python train.py --model="sound classifier" --dataset="synthesised sound scenes: up to three everyday sounds over a background" --train_examples=26041 --input="waveform_16khz" --num_classes=3 --wave_channels=128 --beta2=0.99 --precondition_frequency=25 --merge_dims=false --adamw_lr_other_params=0.002 --batch_size=48 --lr_schedule="cosine" --adamw_weight_decay_other_params=0
Rows from block 11 of a small sound classifier, named by matrix and row number. Each number is 128 + 24 x the weight over its row's rms, rounded and kept within 0 to 255. All counts start at 0. After the name is the row's rms in percent of the matrix's.
After each channel's rows are labels from the 100 clips, of 14976, where the channel reaches its highest value: "responds to" is what is common among them. Only what is clearly more common there than usual is listed. The data: synthesised sound scenes: up to three everyday sounds over a background. In brackets: how many of the 100.
# c30: last pointwise conv (model.blocks.11.c3.0.weight, 256x256x1), inputs 64-127

c30.224 106 [142 131 109 149 115 145 124 150 135 153 122 142 131 137 111 155 122 150  88 139 127 147 154 132 107 141 133 106  97 120  90 143 118  94 124 117 131 123  71 137 184 144 133 124 115 126 136 136 127  89 159 140 156 156 135 134 144 122 130 116 130 139 138  83]
responds to: number of sounds: 1 (65)

c30.22 067 [166 143 135 126 119 110 145 114 149 122 112 128 153 134 119 145 125 164 152 116 125 141  95 140 166 101 136 113 122 116 134 121 129 118  83 140 143 122 118 143 136 125  85 153 128 141 121 125 109 106  89 105 112 102 136 132 132 118 132 106 107  88 133 153]
responds to: background: none (52); water drop (38); first sound: water drop (27); hammering (26)

c30.23 100 [130 100 139 134 147 121 103 126 135 144 176 125 145 126 178 133 128 143 146 136 180 128  83 132 128 152 157 103 134 125 153 112 184 140 103 114 121 139 115 140 148 120 138 104 105 138 109 120 120 118 121 134 168 116 134 147  71  80 134 126 155 129 150 121]
responds to: number of sounds: 2 (73); clipping (27); text has "clipped" (27)

c30.43 094 [108 142 134 130 175 116 157 116 141 111 130 154  74 119  85 109 100 155 109  96  94 107 154 143 129 169 146 138 123 159 141  83 120 134 139 152 107 123 102 136 157 108 166  99 135 115 114 143 138  93 131 149 118 133 166 131 125 144  86 155 159  77 100 144]
responds to: number of sounds: 2 (66)

c30.53 104 [133 132 149 126 122 114 125 153 150 113 134 137 164  58 124 119 112 149 128 132 121 196 141 135 143 111 124 131 124 116 157 109  66 150 143 116 101  99  99  98 148 139 100 151 135 127 110 103 107 146 101 163 150 122 130 130 149 146  84 128 116 138 114 112]
responds to: number of sounds: 2 (60)

c30.205 094 [123 171 134 122 140 126 129 121 162 120 158 134 182 110 111 126 118 136 139  97 126 170 119 158 133 193  91 134 122 117 122 119 161 101  94 120 114 152 111 116 124 121 126 119 156 101  98 112 167 155 122 155 104 107 115 159 124  94 136 114 120 162 164 112]
responds to: spray hiss (34)

c30.144 106 [135  69 144 119 116 125 182  85 134  92 129 143 144 146 148 121 120 122 129 113 130 144  96 101 110 106 167 105 102 132 153 102 147 143 117 160 145 113 121 124 126 131 152 109  84 193 158 103 132 104  91 161 101 136 122 144 120 162 127 141 110 170 139 166]
responds to: number of sounds: 1 (91)

c30.197 106 [134 126 120 120 152 119 111 114 123 128 121 126 132 161  96 138 150 119  97 133 131 127 139 152  97 120 121 123 166 107 160 157 194 103 177 149 109 114 140 126 173 119 112  94 108 108 113 167 147 106 130 128 165 138 146 153 123  78 114 127 127 115 126 124]
responds to: clipping (88); text has "clipped" (88)

c30.191 090 [129 107 125 117 113 152 131 131 136 139 118 153 105 115 127 158 159 133 147  97 166  99 140 133 105 102 158 148 112 133 127 125  99 119 150 132 106 150 165 160 142 150 124 138 169 143 127 126 114 121 136 180 122 125 116 117 147 131 131 129 140 142 147 126]
responds to: number of sounds: 2 (74)

c30.2 115 [ 90 132 123 182 107 142 139 125 120 115 168 119  93 162 165 120  76  70 113 128 112  90 158 141  84 138 149 151 152 160 134 120  95 151 116  95  81 117 157 137 131 160  98 134 116 142 120 148 147 135 140 102 123 122 111 133 174 113 106 131 147 104 109 152]
responds to: spray hiss (29)

c30.184 090 [130 173 150 135 164 141 106 117 143  89 160 116 124 174 113 146 116 163 117 163 136 162 139 146 148  59 139 137 157 137 133 127 141 128 140 163 166  91 123 125 113 123 122 108 147 121 110 174 120 154 109 159 127 111 102 112 153 116 158  90 151 134 161 158]
responds to: clipping (28); text has "clipped" (28)

c30.6 091 [115  93 105 133  35  88 128 165 157 120 140 127 109 124 149 134 113 140 142 167  87  91 106 109 106  93 138 149 164  91 150 146 163 131 142 135 118 129 117 200 120 104 143 129 135 136 153 104 104 145 126 127 122 121 151 164 156 140  92 116 118 127 141 115]
responds to: number of sounds: 3 (88)

c30.55 103 [131  82  94 108 135 115  95 125 130  85 175 157 111 136 150  98  98 129 113 115  67  99 121 148 107 115 124 149 100 128 117  97 115  98 168 144 124 139 110 134 151 170 130 133 114 127 132 133  87 130 118 125 102 136 178 101 136 130 126 136 139 127 123 142]
responds to: number of sounds: 2 (72)

c30.137 114 [148 155 154 122 171 132 116 143 140 119 129 103 151 119  94 110 118  99 158 128 128  93 136 112 165  86 136 165 124 113 143 140 134 144 123 134 127 166 142 172 153  87  97 153 116 117 139 132 103 117 149 114 110 107 115  98 121 134  94  99 116 110 149  99]
responds to: number of sounds: 2 (62)

c30.198 112 [134 150 112 129 149  98 141 126 109 121 124 147 148 132  79 106 118 130 143 125 127 101 128 103 144 114 122  96 124 165 138 115 110 142 148  96 142 149 131 164 156 147  78 139 123  95 105 149 148  98 127 127 158 119 113 141 152 141  55 144 152  97 138 153]
responds to: number of sounds: 2 (78)

c30.230 100 [171 140 116 177 110 106 134 114 132 135 119 144 138 147 152 138 144  95  72 146 133 125 132 122 145 134 126 143  81 103 157 116 131  99 128 113 146 123  99 139 139 171 100 134 177  96 120 132  94 132 111 103 107 144 108 105 150 130 110 119  99 129  99 116]
responds to: number of sounds: 3 (60)

c30.208 081 [133 126 127 179  92 114 105 115 173 112 135 121 130 156 137 171 117 147 148 115 144 106 127 116 126 122 149 122  99 117 139 131 120 119 138 133 128 124 139 141 115 137 121 124 138 134 135 120 148 158 165 141 116 114 107 133 101 152 131  98 150 110 118 141]
responds to: clipping (28); text has "clipped" (28)

c30.27 081 [149 163 109 127 143 151 113 165 100 126 164  98 126 112 126  85 123 130 145 110 142 157 108 121 101 128 155  96 153 157 140  95 125 158  87 106 137 128 147 114 197 156 140 124 125 105 127 181 102 115 144 134 132 119 148 130  93 109 146 128 130 138 118 130]
responds to: number of sounds: 2 (75); clipping (30); text has "clipped" (30)

c30.58 120 [105 154 136 106 179 120 147 131 162 110 144 132 102 154  83 156 147 158 151 103 131 138 107 107 118 115 125 120 109 111 141 148 171 136 131 121 122 139 149  96  97  99 106 162 116 132 122 105 145 149 133 114 181 162 145 156 146 122 135 126  83 166 168 147]
responds to: number of sounds: 3 (66)

c30.244 103 [131 121  94 166 170 154 150 144  90 106 100 108 126 146 111 151 151 103 124 148 136 124 126 106 108 103 122  96 124 140 131 129 106 111 147  79 130 107 117 157 103 180 127 142 103 113  97 122  99  72 156 164 115 100  84 118 151 103 129 128 143 154  73 102]
responds to: number of sounds: 2 (93)

c30.32 106 [105 153 157 132 159 137 138 136  87  93 115 112 124 121 141 108 154  92 119 119 134 129 113 122 114 150 156 162 129 123 130  67 146 103  97 145 124 102  97 186 144 108 105 158 127 123 102 142  98 137 131 119 154  96 145 128 105 123 129 151 115 136 148 128]
responds to: number of sounds: 3 (63)

c30.233 101 [132 138  97 125 154 128  89  97 169  88 111 184 131 224 137 121 157 132 160 123 159 123 153 140 128 125 136 119 105 126 137  89 136 149 138 145 111 150 148 120  96 116 135 163  80 115 102 116 121 154 108 130 146 127  95 144  89 114 118 121 131 103 159 147]
responds to: spray hiss (25)

c30.0 097 [ 85 170 133 117 113 150 130 109  94 140 147 119 122 160 122 132 135  82 106 115 131 145 137 164 139 141 148 114 137 120  89 112 145 105 129 117  85 147 153 185 134 129 160 106 105 138 126 126 158  86  79 125 116 119 114 140 103 110 109 129 125 152 158 149]
responds to: number of sounds: 2 (79); clipping (32); text has "clipped" (32)

c30.133 102 [142 120 100 114 118 171 118 124 120 136  96 122 144 149 110 124 107 103 126 122 117 100 147 139 131 148 116 159 109 125 108 149 133 100 149 130 129 155 105 152 125 184  96 132 116 106 136 167  99 125 111 121 155  91  84 128 141 132  88 149  98 135 119  83]
responds to: number of sounds: 1 (89); clipping (28); text has "clipped" (28)

c30.165 105 [163 100 127  94 145 139 137  70 101 119 134 158 115 140 166 113 131 104  79 131 128 158 121 179 128 161 151  93 143 133 107 119 148 168 139 127 127 114 165 140 100 110 116 138 145  63 108 106 180  97 140 143 125 113 141 113 157 171 131 110 134 152 123 135]
responds to: number of sounds: 1 (99)

c30.99 108 [ 97 142 139 113 144 125 109 141 163 114 130 155 131  94 151 154 175 150 126 119 104  97 158 138 128  85 131 138 124 152  82 122 129 145 138 152  86 159 101  89 130 143  96 151 160 111 109  78 140 104 142 171 153 160 131  77 159 124 140 102  82 102 143 150]
responds to: number of sounds: 2 (61)

c30.4 091 [104  73 135 122 100  94  96  89 126  90 146 115 123 127 105 124 121 122 149 138 143 133 119 164 110 154 131  86 154 165 112 137 103 101 142  94  90 125 125 144 135 136 104 121  90 127 130 118 163 130 101 122 109 136  88 131 129 163 135 144 161 111 119 100]
responds to: clipping (50); text has "clipped" (50)

c30.215 107 [ 83 127 110 109 145 136 118 178 161 158 131 132 122 149 130 134 136 159 148 131 137 132 130 111 140  95 119 118 112 150 161 149 178 137 129 103 108 160 161  88  68 125 138 151 120 141 183 118 139 148  94 118 140 115 194 131 109 129 141  83 115 112 161 128]
responds to: number of sounds: 3 (67)

c30.42 090 [117 131 121 120 173 151 173 121 162 112 163 115 145 116 149  84 111  92 119 103 144 138  91 126 142 136 151 131  88 145 121 125 131 127  94 110 138 151 178 138 131 166 124 150 117 178 137 144 116 134 151 117  87 120 136 105 145 123 156 120 138 127 133 127]
responds to: number of sounds: 2 (68)

c30.251 103 [113 145 112 137 121 141 143 110 107  93 100 116 112 137 161 144 114 112 110 108 137 140 140 128 110 168 145 116 148 144 105 121 122 123  93 111  99 149 140  97 135 104 150 190 162 163  96 140 145 105 133 105 155 191 167 153 106  94 121 112 170 129 191 117]
responds to: number of sounds: 1 (90); background: none (53)

c30.154 112 [122 106 148 125  94 140 133 106  94 120 137 153 118 142 119 133 135 142 146 150 149  88 126 125 134 132  85 136 116  96 125 130  98 116 111 134 140 153 135 138 145 106 135 131 135 181 105 119 149 125 116 124 157 110 107  77 159 129 126 113 111 149 128  78]
responds to: clipping (68); text has "clipped" (68)

c30.195 066 [128 141 130 125 170 112 136 123 123 135 102 116 125 104 102 119 137 155 137 134  94 129  92 130 152 135 174 126 123 109 111 117 131 148 130 130 106 150 109 147 119 131 129 141 122 133 121 103 129 112 128 137 130 105  99 144 151 149 135  96 129 119 115 128]
responds to: number of sounds: 2 (84)

c30.119 105 [128 142  98 118 124  70 121 106 110 146 122 110  83 168 144 169 128 119 111 114 132 136 115 139 111 131 121  97 100 115 147 131  89 155 120 141 173  99 119 121 158 155 134 138 100 117 132  78  88 113 106 139 141 120  90 123 102 129 144 142 137 128 111 112]
responds to: clipping (26); text has "clipped" (26)

c30.185 103 [158 175 120 140 148 164 155 160 139 151 136  95 123 100 139 144 134 120 152 124 149 118 136 128 122 138 109 136 154 151 136 120 110 157 127 118 126 152 130 144 127 109 136 113  94 114 180  86 143 143 115 126 185 139  83 103 123  97 120 150 113 137 139 138]
responds to: number of sounds: 2 (79)

c30.37 110 [128 112 116 123 109  95 141  98 151 142 104 130 140  58  92 166  73 148 140 163 136 127  85  97 150 151 147 142 102 188  86 137 120 125 137 119 119  93 113 146 144 152 120 128 141 131 119 141 130 117 122 109 130  97 121 122 145 122 112 133 126 116 139 116]
responds to: background: none (46); clipping (35); text has "clipped" (35)